Rows from block 2, named by matrix and row number. Rows with one number belong to one channel. Each number is 200 + 20 x the weight over its row's rms, rounded and kept within 0 to 999. All counts start at 0. After the name is the row's rms in percent of the matrix's.
# convs1: first pointwise conv (model.blocks.2.convs.1.weight, 112x96x1), inputs 0-95
# convs3: second pointwise conv (model.blocks.2.convs.3.weight, 112x112x1, transposed), outputs 0-55
convs1.23,102,225,190,214,165,181,174,201,212,191,160,224,197,176,222,196,217,181,214,222,177,198,205,210,212,197,210,183,207,206,159,157,224,180,211,167,209,202,188,194,232,203,214,203,199,173,209,218,210,212,246,219,197,220,212,202,189,182,205,210,257,201,183,233,192,173,212,245,204,191,192,206,174,209,192,197,193,226,228,173,235,196,225,211,178,218,181,204,206,204,202,247,207,185,208,195,206
convs1.24,117,165,191,202,199,220,190,211,211,227,198,229,215,189,169,161,211,199,197,224,184,160,180,194,207,202,181,159,180,217,188,199,176,175,214,201,193,227,198,180,213,212,182,204,194,196,194,186,183,192,209,191,223,212,197,188,192,212,201,222,208,164,260,230,191,171,187,214,203,175,202,197,201,245,219,150,202,214,205,219,142,196,213,178,172,207,191,164,204,180,190,205,202,211,199,196,180
convs1.25,104,169,202,175,197,197,216,186,186,209,224,200,183,205,211,176,236,186,222,210,218,193,189,187,233,198,209,184,162,151,205,194,188,209,199,204,194,212,204,182,213,200,196,206,155,208,201,171,211,227,187,183,192,235,145,217,223,214,196,227,256,205,202,191,190,165,201,220,184,169,167,199,198,202,198,195,209,206,197,192,195,194,174,164,209,190,204,180,202,187,174,150,184,194,184,216,171
convs1.26,098,228,217,168,194,161,210,206,187,189,220,226,197,182,220,211,218,206,168,217,186,212,191,176,185,212,214,188,177,223,224,227,198,212,188,218,193,214,180,191,184,188,201,189,221,193,200,243,183,157,211,191,187,158,185,214,172,188,211,203,224,227,219,218,191,217,224,167,201,186,246,205,169,243,205,169,208,216,207,177,186,194,156,194,204,204,233,209,231,193,192,172,215,194,204,206,205
convs1.27,091,208,203,178,177,218,220,208,202,245,203,217,211,148,183,194,236,167,204,130,201,189,187,198,222,180,194,186,192,166,160,184,205,194,193,213,201,188,181,227,193,175,208,208,211,196,201,191,197,190,187,211,207,196,192,178,193,200,209,223,174,184,205,260,194,191,180,190,196,208,216,218,178,227,179,218,180,210,171,192,175,198,232,195,191,176,243,199,203,199,206,211,176,208,201,192,174
convs1.28,089,188,198,156,200,200,183,189,194,181,190,202,250,220,203,205,190,197,211,186,212,216,234,215,189,189,198,192,182,174,226,185,216,186,214,252,194,190,194,185,207,177,155,212,154,239,183,192,213,221,209,190,209,222,193,180,216,193,230,230,200,201,180,239,186,152,185,196,211,204,201,212,181,215,192,193,210,244,204,183,200,204,190,187,173,208,211,181,162,228,212,230,212,185,202,190,221
convs1.29,098,191,208,174,190,200,193,188,177,176,237,143,204,212,188,202,162,200,198,181,199,181,215,223,156,177,201,205,165,194,210,160,191,195,206,226,198,207,220,183,230,222,204,205,201,206,201,204,249,208,177,189,194,206,215,213,215,211,227,205,206,211,184,218,173,209,180,163,189,226,199,246,194,177,194,195,205,228,199,180,196,185,214,219,176,194,159,210,164,185,197,194,197,155,187,185,203
convs1.30,089,175,193,170,196,212,201,184,191,198,183,224,195,180,192,181,190,191,203,215,204,186,229,188,208,183,199,214,183,212,209,213,213,219,214,199,180,209,192,186,174,218,215,190,204,245,207,214,153,205,200,204,219,159,178,175,194,191,185,209,213,210,204,240,215,165,195,164,190,185,188,193,198,207,207,198,185,198,188,245,170,215,197,201,216,210,233,187,197,271,205,208,233,207,229,144,193
convs1.31,113,195,196,178,200,186,149,233,213,194,187,225,214,172,207,187,215,182,207,206,208,154,202,244,192,185,216,202,168,189,194,197,200,178,203,213,225,225,206,217,175,179,198,227,191,187,216,197,178,201,195,204,196,204,196,206,158,179,166,192,207,202,202,152,207,213,214,224,187,196,188,219,205,168,180,189,168,205,152,176,218,225,208,200,195,197,184,181,195,202,173,222,213,214,184,228,146
convs1.32,103,199,189,177,198,175,186,194,182,212,199,170,215,197,206,186,183,159,211,189,199,209,199,177,179,231,197,191,175,209,174,183,220,228,188,199,237,210,209,206,253,221,176,198,184,204,192,175,193,201,166,174,169,170,190,207,163,188,213,227,202,252,191,227,207,212,203,189,167,201,197,169,205,245,201,209,214,201,171,233,202,201,205,195,165,176,173,207,193,210,174,208,218,174,211,209,186
convs1.33,113,208,183,189,196,216,219,223,200,200,150,199,200,186,152,207,237,161,196,202,207,178,218,204,200,184,190,225,212,199,209,193,178,225,165,189,165,220,182,157,203,200,199,176,222,221,192,229,200,191,190,235,247,199,197,165,202,185,180,217,197,207,183,195,139,169,220,209,202,220,182,191,234,219,198,217,188,206,217,193,216,205,196,224,193,203,191,176,190,168,194,200,200,194,191,181,215
convs1.34,079,215,188,187,181,194,187,218,197,227,195,215,221,222,212,185,208,202,204,267,185,206,226,229,203,164,181,182,199,175,224,200,157,219,212,200,185,186,224,206,175,199,184,201,190,195,208,192,206,213,180,202,228,211,197,192,194,198,173,182,208,215,195,183,177,185,189,207,196,185,196,190,162,199,185,225,224,224,207,199,170,205,146,198,160,218,128,197,202,210,207,202,170,205,215,189,185
convs1.35,098,201,232,177,202,236,194,168,222,216,208,202,197,225,201,190,204,211,233,192,179,166,209,216,205,194,222,227,177,206,185,210,196,205,213,184,196,177,211,216,191,182,211,214,210,179,199,201,220,159,223,190,213,199,224,236,188,200,215,184,166,225,201,221,181,144,197,161,202,170,229,226,167,184,217,179,191,192,192,179,222,167,183,213,213,154,204,189,213,180,186,204,187,180,221,222,219
convs1.36,102,173,204,228,188,176,171,157,232,214,235,199,187,195,215,241,171,196,200,204,189,212,194,197,200,208,206,162,209,205,180,176,190,227,223,194,212,245,201,172,210,218,204,209,200,201,212,213,182,197,199,223,214,203,258,177,192,212,179,220,152,196,202,164,230,193,200,230,190,189,197,207,191,214,203,204,208,218,152,208,223,174,205,181,225,170,213,179,192,180,224,198,199,201,186,189,197
convs1.37,101,191,208,186,170,167,193,182,224,225,178,291,209,219,207,198,168,214,199,138,203,240,210,195,222,202,208,202,223,234,187,209,213,216,203,199,213,188,164,231,194,191,191,196,186,212,225,174,159,172,200,191,244,199,196,222,198,183,204,172,183,212,191,185,208,181,194,173,216,187,199,191,191,213,185,205,193,209,198,209,192,206,192,202,198,221,205,203,197,193,204,184,212,211,192,190,219
convs1.38,102,199,175,222,178,202,204,166,197,185,206,225,170,210,188,217,192,182,197,218,191,190,169,215,218,183,198,194,205,198,216,200,196,153,212,181,195,178,197,194,176,209,219,195,231,206,199,174,223,243,207,196,225,199,205,181,156,233,200,217,213,163,180,182,240,187,210,230,167,191,227,203,192,241,193,235,186,209,250,172,199,223,200,190,201,162,197,204,208,224,201,207,178,191,200,210,178
convs1.39,106,183,170,204,162,157,208,222,187,198,223,220,211,209,200,196,214,187,206,188,197,168,193,167,218,198,218,170,183,174,217,195,200,221,197,206,190,188,195,182,195,190,196,187,178,190,183,210,188,202,202,183,193,187,207,210,193,176,183,188,222,160,183,157,179,151,156,188,242,198,176,170,218,219,192,214,167,208,226,188,199,185,211,204,183,205,189,168,198,204,169,213,213,219,159,223,236
convs1.40,112,206,239,214,188,196,205,201,206,209,165,200,226,209,190,152,207,226,177,173,182,181,188,226,229,238,216,187,181,225,181,145,196,209,210,215,217,216,191,195,202,176,201,227,237,211,198,188,226,167,189,196,180,196,193,188,232,206,195,195,173,204,200,205,212,188,223,207,181,177,223,199,199,163,197,193,213,204,229,233,181,179,220,232,186,236,211,163,206,212,198,215,200,193,173,188,225
convs1.41,097,201,182,180,198,212,216,213,205,188,204,199,200,224,192,204,188,200,198,157,250,224,182,205,213,213,195,174,180,216,211,185,219,200,205,158,195,207,186,189,187,205,185,219,227,196,221,174,177,187,156,199,185,230,225,194,209,245,189,192,192,211,213,193,189,193,201,188,186,179,211,189,193,205,245,260,187,215,207,179,212,186,193,226,215,168,166,191,217,204,194,194,240,208,196,174,250
convs1.42,105,214,178,204,203,199,198,170,190,218,164,219,218,175,182,194,189,156,184,213,222,179,220,190,183,196,188,228,209,203,197,226,207,193,241,215,182,216,206,192,212,212,159,177,224,195,215,183,228,180,200,188,226,198,197,202,209,193,179,262,204,196,217,168,179,185,183,211,199,180,171,217,201,192,219,190,184,213,193,189,204,238,172,203,240,177,184,186,202,170,193,163,194,164,180,178,216
convs1.43,112,190,156,216,181,202,189,169,206,198,235,209,239,194,196,220,187,223,162,204,228,217,189,197,185,208,212,216,184,215,164,204,186,226,207,197,222,198,200,195,229,169,202,222,228,206,203,245,203,235,176,226,193,210,194,264,205,239,188,187,225,214,189,200,217,193,211,178,184,215,190,189,250,206,199,198,200,203,185,249,200,206,195,215,211,225,193,205,198,197,222,194,179,196,212,216,207
convs1.44,112,170,192,211,180,183,233,182,178,159,206,209,221,190,181,189,199,204,200,209,207,183,244,208,200,169,199,176,212,146,203,202,144,210,216,169,203,183,201,229,180,203,194,200,174,227,192,222,187,197,204,194,216,208,226,181,203,171,205,201,229,221,226,228,218,200,174,227,194,210,233,179,214,190,192,191,206,211,142,205,226,187,199,224,194,202,205,205,200,174,206,210,218,196,186,238,193
convs1.45,100,215,199,216,218,181,224,202,201,179,191,147,166,237,186,163,202,154,210,176,205,170,206,200,197,243,212,161,192,200,208,223,218,195,176,195,214,214,217,184,192,197,164,203,221,201,214,169,219,194,221,231,215,193,208,227,177,193,173,179,182,175,160,209,215,200,181,215,211,221,213,198,198,206,178,172,209,209,197,233,179,198,188,199,171,181,197,211,158,197,219,209,203,211,207,209,173
convs1.46,106,177,196,209,216,207,199,213,196,212,182,193,182,211,196,175,217,219,183,211,197,219,174,194,195,229,197,237,153,190,211,209,213,233,226,194,200,188,191,186,192,209,220,184,186,202,185,180,187,179,179,226,178,185,194,205,216,178,170,217,207,182,225,201,197,204,207,180,214,189,201,197,160,138,198,129,170,231,230,192,205,201,238,209,193,219,191,170,201,199,212,193,224,178,184,207,177
convs1.47,104,230,242,222,174,199,192,180,215,182,185,197,182,183,160,189,202,188,194,204,215,225,233,155,248,188,179,195,215,209,202,187,192,198,187,168,168,224,193,231,209,222,200,185,171,171,187,198,180,225,190,180,185,191,171,195,190,171,196,225,179,200,205,200,214,188,210,196,247,209,191,215,214,226,199,206,235,223,197,207,161,175,207,191,197,191,194,198,194,233,228,197,207,182,215,202,239
convs1.48,097,250,231,199,198,206,191,208,183,196,209,205,181,235,207,196,213,211,219,191,221,207,175,219,182,174,209,178,191,173,203,217,217,196,241,197,223,203,200,180,197,197,187,189,156,231,218,194,210,186,197,193,220,241,244,197,190,213,193,211,223,210,225,242,202,176,196,186,185,206,207,215,230,203,199,188,172,211,207,202,225,188,187,186,200,195,203,222,201,120,194,209,187,188,236,218,206
convs1.49,119,197,208,213,182,199,219,208,185,184,175,200,212,174,145,197,154,199,199,210,196,207,191,191,176,155,162,205,217,227,219,218,209,227,227,215,182,183,209,176,201,206,223,193,175,182,194,211,176,220,197,163,181,213,203,174,222,188,188,206,204,210,176,244,164,229,221,175,189,181,203,165,211,184,201,170,191,202,197,198,214,156,172,219,190,182,199,188,191,177,229,207,189,186,206,183,215
convs1.50,098,223,196,203,166,204,201,154,189,202,161,187,193,179,176,193,181,218,198,189,207,200,180,244,177,186,201,179,184,216,214,187,210,192,203,234,183,188,215,193,224,173,210,194,173,185,209,205,210,197,208,216,222,205,180,207,203,179,205,139,172,197,149,193,184,178,198,231,178,182,190,216,188,235,203,191,217,220,199,218,216,218,160,233,188,173,230,192,205,196,202,169,227,205,205,178,204
convs1.51,102,183,200,221,219,167,188,178,199,174,157,196,223,188,225,204,197,202,181,201,219,222,211,185,203,220,201,186,173,214,195,204,236,194,214,195,177,212,185,184,205,214,226,179,187,198,171,246,212,213,224,204,239,213,163,166,193,205,200,199,196,184,229,182,210,197,177,245,179,220,229,181,180,216,198,229,187,227,197,195,194,238,188,191,195,186,196,171,205,229,222,234,221,205,232,227,183
convs1.52,087,196,194,209,188,199,209,204,197,185,205,204,203,244,212,207,239,207,204,284,208,235,226,192,210,233,168,212,178,246,205,172,189,188,221,192,179,204,229,201,221,209,194,181,211,187,177,200,199,237,194,151,207,235,188,187,191,179,196,183,215,214,178,180,209,203,226,206,215,234,225,216,202,201,220,186,185,210,206,222,208,190,199,162,192,196,171,200,214,195,203,199,204,218,210,198,183
convs1.53,086,208,209,207,182,231,157,202,200,210,194,210,212,188,185,207,187,204,156,205,200,203,188,221,198,224,200,207,188,210,235,173,197,228,187,216,191,186,204,200,234,217,203,232,197,223,198,197,191,185,201,175,219,214,175,182,207,197,195,220,163,195,205,177,188,202,211,194,191,281,146,181,196,201,193,213,203,216,161,193,196,212,187,202,163,202,201,194,206,218,188,148,202,236,187,182,211
convs1.54,088,192,197,176,212,184,218,195,208,186,182,165,191,189,200,172,214,207,193,171,191,205,202,207,189,186,174,201,208,202,205,181,222,189,197,244,230,203,140,199,202,214,199,182,201,188,181,203,173,216,177,218,191,201,221,199,217,212,209,212,198,186,209,179,211,204,213,256,213,215,194,179,195,186,284,189,214,188,211,198,210,216,196,233,151,199,166,215,195,203,205,207,209,238,189,199,218
convs1.55,103,233,188,167,228,183,175,177,191,180,182,172,176,196,184,193,166,214,213,182,207,189,183,162,183,214,184,225,202,178,218,191,216,200,200,196,204,197,202,202,230,231,205,189,207,218,213,181,205,205,204,187,234,195,237,219,192,169,223,185,240,205,189,177,221,217,206,202,214,165,204,209,207,219,187,201,204,208,239,159,169,211,182,248,207,178,198,195,204,207,198,174,179,216,153,174,186
convs1.56,098,192,177,177,188,194,190,170,170,208,228,199,210,190,174,184,186,196,197,205,187,162,192,193,220,221,192,171,167,191,212,216,182,187,176,178,180,243,205,172,212,203,197,193,224,221,194,220,229,230,186,214,196,182,234,230,213,215,218,214,175,221,214,198,169,166,241,214,185,187,191,186,204,164,186,179,208,210,216,177,181,205,223,248,214,181,179,193,197,221,235,204,188,204,180,204,174
convs1.57,108,228,206,231,212,185,182,193,236,199,192,216,201,220,170,220,233,171,195,200,203,212,187,224,208,206,185,195,189,190,185,235,182,204,236,187,163,209,203,225,190,236,217,226,211,197,200,164,217,196,205,216,193,187,231,207,224,182,210,178,213,191,227,190,205,199,149,169,164,200,202,204,205,170,194,212,180,224,194,190,253,207,212,210,192,219,212,179,203,217,155,204,193,208,222,182,231
convs1.58,102,166,210,192,167,210,225,215,207,236,172,195,202,158,220,199,201,213,215,198,194,201,240,186,226,210,183,232,171,166,222,201,204,231,211,226,186,223,195,225,212,193,194,186,208,212,212,196,198,193,212,188,240,183,201,214,212,168,209,177,207,183,192,212,165,174,152,182,161,207,188,208,172,227,197,189,223,197,234,186,224,165,171,198,183,187,199,227,205,199,175,229,187,194,201,205,198
convs1.59,086,219,214,196,209,209,219,205,212,208,194,202,206,191,176,200,195,212,208,192,212,205,192,208,200,217,208,218,227,204,211,210,196,208,218,196,205,239,197,227,175,201,224,157,204,181,192,188,212,209,217,234,192,180,186,192,199,191,195,187,207,199,199,177,208,188,209,208,186,110,266,191,215,193,183,184,198,227,224,185,184,231,200,191,225,251,180,206,195,173,195,250,201,198,204,174,199
convs1.60,107,212,208,192,163,164,174,215,201,166,193,217,229,201,210,207,194,195,204,192,221,217,229,193,227,186,171,183,198,240,192,203,223,171,164,175,223,166,200,175,230,197,216,198,196,183,198,224,197,204,202,226,182,160,190,216,186,223,211,199,167,189,199,225,189,196,177,219,218,209,200,200,206,184,194,216,202,233,195,175,187,257,179,207,209,166,188,166,194,198,243,185,169,200,196,200,197
convs1.61,105,209,220,206,216,230,235,178,205,204,224,219,195,208,190,219,216,208,214,221,215,179,212,224,220,199,225,215,190,204,245,185,221,214,164,212,160,201,201,152,208,189,198,165,211,174,204,226,196,219,209,199,195,166,202,202,194,216,218,215,248,211,188,201,205,244,169,187,184,186,168,211,211,198,202,187,210,225,170,182,206,174,252,211,193,174,194,240,183,216,197,194,200,208,189,201,189
convs1.62,097,193,184,187,207,184,192,210,193,211,207,217,206,222,203,207,198,201,176,178,202,179,188,190,229,192,207,213,211,202,228,190,169,202,187,208,186,200,210,183,211,190,177,210,217,211,209,210,198,197,207,198,202,188,215,185,175,211,230,188,201,188,202,161,175,219,182,215,194,197,204,210,200,179,337,195,205,206,207,184,178,204,195,213,209,178,213,210,195,198,216,193,178,192,174,204,231
convs1.63,106,217,225,246,194,180,208,200,189,198,256,228,209,221,190,233,210,215,206,199,198,209,208,179,217,223,188,188,188,247,224,211,206,207,206,196,174,183,185,222,256,201,204,210,200,177,191,171,192,216,199,190,180,192,225,194,223,197,200,215,172,188,191,193,191,201,211,196,174,196,191,222,185,221,193,232,158,210,227,242,196,187,218,233,187,169,202,185,218,204,231,207,182,188,160,196,217
convs1.64,099,206,209,199,212,183,214,229,174,219,194,217,205,204,225,227,200,209,211,204,191,228,199,209,211,193,167,189,156,215,194,194,192,219,187,209,188,235,189,215,215,231,184,222,173,235,217,210,217,209,212,211,175,166,202,166,186,212,184,206,195,190,202,192,219,240,222,240,216,196,212,199,190,208,203,175,160,171,199,207,204,274,188,181,202,206,200,215,202,217,187,213,177,202,216,215,148
convs1.65,099,217,221,161,213,202,214,178,181,200,208,216,190,222,186,230,168,210,168,205,210,230,176,207,184,202,195,196,165,167,195,188,186,262,201,162,193,225,201,225,189,199,204,167,240,211,189,179,166,191,152,176,213,235,203,190,213,196,203,203,208,226,236,210,183,189,181,203,214,200,209,190,189,217,183,182,215,180,207,181,203,209,214,212,211,213,217,235,204,200,223,201,210,207,161,193,181
convs1.66,101,173,191,176,160,209,192,184,215,176,184,204,202,233,212,205,219,163,177,169,217,177,217,166,176,197,177,203,195,213,173,193,260,202,214,194,175,259,180,207,214,184,173,205,202,190,175,191,194,220,186,193,190,182,206,199,217,165,155,189,184,214,156,200,184,226,185,192,178,186,187,179,180,176,189,211,198,206,180,217,197,214,196,224,211,198,217,185,193,200,186,213,208,185,219,223,194
convs1.67,097,201,183,194,177,188,200,188,214,203,195,181,185,159,249,221,220,221,226,228,187,214,203,201,193,161,188,189,197,177,197,193,181,186,196,223,212,210,206,180,200,197,202,183,183,193,175,192,223,173,192,222,201,195,208,188,231,249,195,165,186,206,241,218,191,190,219,211,248,224,216,217,209,186,200,218,229,229,210,168,193,196,228,238,194,184,197,203,235,187,228,188,196,212,189,162,176
convs3.23,101,191,210,229,199,206,222,203,190,216,196,226,188,204,181,185,217,180,175,211,213,208,191,187,219,237,198,213,172,210,194,192,202,198,199,220,201,192,206,208,198,176,196,163,194,201,256,192,192,206,236,221,209,174,220,186,195
convs3.24,104,197,203,209,199,165,187,224,241,164,209,211,188,205,184,202,196,207,203,219,171,220,185,206,227,180,209,223,202,189,227,203,182,189,205,227,182,183,220,224,229,232,192,193,215,162,146,187,234,204,230,202,222,186,203,156,189
convs3.25,099,189,214,178,190,210,197,227,225,208,198,187,197,229,198,180,202,176,195,190,208,176,201,228,193,178,203,166,190,177,202,186,207,218,209,177,236,245,189,182,197,210,188,219,212,205,211,185,199,166,183,247,214,212,226,170,213
convs3.26,099,221,217,178,185,181,215,197,160,207,204,204,223,205,204,168,145,234,225,187,194,187,193,212,212,194,219,207,214,200,211,235,182,227,178,230,192,186,187,204,204,189,197,199,202,215,214,204,180,205,198,202,210,173,186,198,212
convs3.27,093,197,197,208,211,213,173,183,171,194,202,193,180,208,211,188,207,223,220,157,208,182,219,205,188,176,206,199,176,176,243,203,194,192,200,199,192,176,196,204,202,218,217,195,208,198,192,163,175,193,196,207,196,216,211,196,197
convs3.28,089,177,210,183,232,180,194,217,240,197,192,193,224,206,222,210,192,195,211,207,205,185,207,188,219,210,195,181,184,212,244,196,209,195,188,186,209,167,193,168,186,180,173,199,211,175,229,232,213,194,197,209,214,211,248,200,203
convs3.29,093,199,166,184,208,196,214,172,257,214,207,181,186,193,198,209,119,194,209,183,208,221,200,214,228,182,191,214,202,188,208,199,203,200,196,183,214,204,204,207,216,192,241,188,198,179,189,207,283,181,198,196,195,203,177,196,212
convs3.30,088,183,196,176,181,206,195,164,196,222,206,183,233,211,166,179,206,219,225,177,211,182,214,178,177,211,207,161,202,195,208,208,222,225,204,198,242,231,195,208,177,247,197,219,213,177,198,192,235,172,188,195,210,207,198,174,206
convs3.31,107,177,196,213,193,206,235,200,247,212,193,214,197,179,185,206,207,183,195,177,192,201,211,176,220,219,192,188,221,214,210,197,176,250,214,222,180,197,220,177,222,180,223,204,186,189,225,216,195,190,215,229,230,245,222,188,184
convs3.32,111,194,193,191,210,193,176,231,241,192,193,214,216,186,204,155,196,220,239,192,199,205,175,201,171,192,204,224,218,171,188,175,208,200,203,208,222,221,194,203,191,240,209,248,187,179,194,196,195,188,200,187,193,191,217,187,199
convs3.33,096,200,244,184,221,236,198,194,199,221,200,201,200,171,204,178,198,212,245,197,175,205,199,226,220,202,171,214,221,155,192,212,194,203,181,196,175,229,202,221,189,199,195,202,184,174,177,198,202,178,184,165,143,193,208,166,178
convs3.34,083,183,206,219,205,208,231,182,226,224,200,201,196,210,262,182,212,231,215,180,190,199,217,229,181,192,189,213,162,210,206,202,174,216,188,194,181,247,212,197,202,197,211,217,179,201,226,227,227,202,197,206,216,199,191,202,199
convs3.35,098,225,207,182,215,174,200,189,187,189,187,220,197,220,219,188,193,248,237,212,224,179,209,195,193,199,191,214,196,213,198,212,214,211,210,221,184,191,205,183,206,241,191,213,219,167,204,223,210,193,154,214,169,203,224,191,232
convs3.36,106,184,219,221,200,214,183,179,207,174,232,196,201,221,166,203,207,214,201,202,207,214,203,191,191,194,234,197,223,242,180,172,210,178,202,164,194,187,171,198,206,192,179,211,219,174,214,198,176,210,203,166,205,212,189,194,228
convs3.37,093,210,216,242,253,225,191,244,183,172,218,198,186,189,175,215,184,207,185,218,208,179,237,207,217,235,199,176,181,179,225,187,184,178,227,194,206,217,203,210,190,195,200,195,184,223,149,178,181,200,212,193,202,187,191,181,184
convs3.38,112,169,187,219,213,180,183,202,217,173,168,228,198,232,199,173,209,217,201,186,177,206,219,212,181,194,198,159,201,149,187,197,212,217,209,182,195,207,214,225,217,222,213,182,213,212,189,191,189,192,201,202,182,208,227,211,195
convs3.39,114,240,158,231,205,182,187,188,176,228,216,217,198,180,207,221,194,189,196,179,167,208,206,237,219,192,212,214,190,239,184,174,191,229,233,177,170,203,163,217,158,177,202,181,206,226,206,187,194,204,180,237,204,188,205,205,176
convs3.40,109,214,187,236,195,214,178,240,209,212,216,192,219,214,197,244,188,231,251,195,163,224,156,204,165,206,202,183,182,221,211,219,206,170,173,203,193,186,192,197,187,226,194,182,217,228,197,195,189,177,206,191,170,199,236,192,212
convs3.41,099,174,179,198,195,155,184,227,191,229,172,209,186,217,144,192,219,196,204,203,213,225,200,182,222,189,174,210,176,206,173,201,193,187,196,204,168,196,218,256,205,208,218,227,150,182,197,207,193,193,205,175,205,243,183,218,179
convs3.42,098,196,202,200,181,209,237,223,202,204,225,205,177,199,220,208,200,190,183,189,182,184,226,180,223,228,196,191,242,192,202,183,175,199,199,166,158,195,171,216,207,183,205,179,193,194,209,224,177,214,196,211,183,174,166,166,211
convs3.43,107,197,236,232,255,181,231,195,208,192,218,176,194,186,202,208,190,203,219,195,205,193,207,160,207,187,198,203,159,185,200,203,217,172,206,211,198,225,171,164,220,223,222,212,185,226,175,212,209,201,201,203,170,199,175,208,222
convs3.44,115,218,142,212,164,227,213,163,212,180,223,230,160,217,199,208,184,189,205,200,199,205,209,166,169,190,211,218,228,201,202,208,195,185,163,192,219,211,182,185,216,200,213,215,230,232,185,203,194,186,207,197,177,187,188,192,223
convs3.45,099,216,186,180,212,187,182,196,211,205,176,227,219,209,237,168,220,192,243,234,210,224,207,173,201,221,194,181,202,192,177,189,189,187,209,152,179,238,177,185,195,192,192,189,204,181,189,190,165,227,208,199,193,189,167,197,201
convs3.46,113,203,218,213,229,209,177,209,182,177,197,136,181,179,195,210,202,185,219,192,169,226,194,246,220,213,254,202,201,219,194,236,198,179,211,237,222,186,197,216,190,199,230,199,220,213,190,213,180,187,183,211,216,183,230,215,237
convs3.47,108,206,201,226,171,190,166,177,203,206,177,233,179,193,204,182,194,168,194,199,139,210,192,175,213,207,197,174,179,211,176,200,214,196,153,203,212,183,209,210,171,235,191,164,174,239,201,220,217,226,219,194,207,183,153,202,226
convs3.48,093,208,179,175,208,211,210,169,166,198,235,224,203,163,203,219,190,202,190,202,183,223,185,185,181,233,203,219,204,214,195,184,184,180,227,231,209,243,225,186,256,221,189,168,222,226,173,219,189,172,173,216,178,207,214,215,186
convs3.49,102,191,179,186,217,158,176,228,216,186,183,183,185,218,193,183,196,174,205,196,168,179,201,188,194,171,218,202,178,182,212,188,195,210,221,228,200,189,210,195,212,205,194,180,190,204,199,204,207,230,197,232,202,139,205,180,214
convs3.50,109,223,218,188,220,209,201,211,197,232,201,214,192,187,185,197,194,207,226,211,203,184,209,183,210,217,104,206,187,219,202,243,197,201,237,207,210,178,215,184,188,214,212,199,220,203,209,201,218,199,201,214,228,206,191,205,204
convs3.51,098,213,199,177,188,242,203,206,184,227,205,193,205,228,208,217,223,210,193,204,189,204,162,215,170,231,205,185,190,193,192,205,181,185,228,201,179,211,203,192,212,193,208,207,183,202,196,161,214,202,240,229,212,206,148,188,197
convs3.52,082,174,182,198,167,174,207,205,182,203,195,230,175,189,219,197,200,189,180,195,144,192,205,208,194,194,216,204,171,207,227,211,209,222,184,210,247,230,185,186,192,222,219,183,218,205,181,199,178,172,193,196,171,225,201,198,199
convs3.53,097,212,201,200,193,200,196,207,220,226,229,186,207,195,208,194,191,200,207,190,198,181,189,179,212,194,201,164,165,197,201,204,207,205,235,229,205,178,168,170,173,227,202,176,173,191,194,188,203,206,215,237,201,232,189,220,270
convs3.54,094,211,203,217,205,207,236,240,200,197,189,200,212,199,204,196,189,207,191,120,217,219,196,201,198,168,199,194,186,201,257,192,208,198,215,193,193,212,202,178,205,228,185,217,190,213,180,230,190,178,213,190,221,139,198,189,183
convs3.55,112,191,152,184,219,213,203,223,195,171,201,203,201,193,202,167,186,176,198,199,215,188,216,171,212,232,184,210,189,192,199,209,194,188,205,227,156,232,184,219,214,169,186,194,195,220,186,197,190,187,180,203,208,193,215,152,203
convs3.56,098,172,161,198,203,201,206,190,171,220,197,179,195,207,207,197,185,223,252,209,203,217,190,206,214,228,181,200,213,243,191,185,194,227,149,191,212,203,237,216,175,206,179,205,186,209,204,202,206,192,173,208,233,190,168,214,200
convs3.57,095,194,224,207,197,199,164,204,170,203,205,200,207,189,215,274,186,196,187,207,225,211,161,180,194,203,205,198,174,236,193,172,214,207,222,184,176,174,193,213,198,244,168,235,181,202,210,203,219,221,217,221,196,210,165,191,183
convs3.58,106,208,188,174,203,176,210,221,181,182,215,183,188,215,199,205,210,213,157,192,202,181,190,188,191,205,215,203,142,191,222,174,229,196,194,231,189,211,210,200,219,204,217,216,221,164,226,209,193,180,218,217,220,220,219,177,150
convs3.59,093,165,182,212,193,183,182,175,246,201,263,201,204,230,210,189,188,244,195,212,215,196,199,191,190,212,170,188,157,182,191,242,217,220,179,196,215,211,187,160,170,222,177,177,194,183,229,178,204,188,221,198,176,215,179,211,219
convs3.60,112,215,207,217,182,190,186,184,189,213,254,222,203,189,199,176,198,244,239,187,220,217,191,167,142,217,219,194,236,222,213,211,202,191,240,249,218,228,195,188,195,192,203,210,202,174,212,204,217,188,219,213,224,167,195,217,204
convs3.61,106,190,209,185,182,216,221,193,216,175,210,218,190,178,226,192,218,213,198,194,253,176,210,195,239,199,172,202,231,228,186,209,193,208,194,198,263,226,213,199,199,168,196,195,211,224,210,199,205,183,204,202,217,233,221,201,204
convs3.62,113,206,204,204,190,177,220,220,172,193,163,212,201,222,125,174,183,191,229,219,212,207,210,198,206,180,188,205,217,214,199,255,208,201,216,186,236,234,190,205,181,202,184,220,220,156,202,175,213,209,209,197,216,199,198,220,213
convs3.63,105,186,210,187,218,204,182,170,222,236,188,178,180,245,205,208,200,202,186,206,203,215,242,217,175,144,174,190,220,178,196,225,223,215,212,205,171,173,212,215,218,223,214,205,189,182,218,206,216,209,184,198,186,201,197,188,220
convs3.64,095,232,205,181,193,201,214,213,216,216,205,203,204,182,183,200,214,209,176,205,266,214,187,208,222,221,214,174,202,227,188,196,190,193,218,175,210,234,193,201,206,217,159,223,191,180,218,193,200,154,201,199,194,213,183,179,202
convs3.65,100,179,194,191,230,193,232,188,201,181,198,207,195,188,213,228,191,172,174,202,169,224,198,190,189,194,191,236,166,212,208,210,196,204,161,192,229,192,221,218,209,211,201,179,161,188,212,202,207,187,191,216,175,209,161,223,234
convs3.66,098,211,225,176,197,248,247,203,216,170,200,165,185,184,182,169,195,176,212,230,187,217,215,191,195,205,178,218,194,198,192,230,176,159,176,204,210,223,193,169,195,227,179,203,178,176,187,170,187,204,184,153,181,194,191,224,196
convs3.67,097,196,203,245,197,178,191,182,208,213,187,177,186,172,191,190,212,188,193,191,236,174,181,193,222,223,180,222,252,193,218,225,199,218,163,229,192,229,205,192,196,217,205,246,171,191,213,161,211,196,197,204,184,179,177,226,202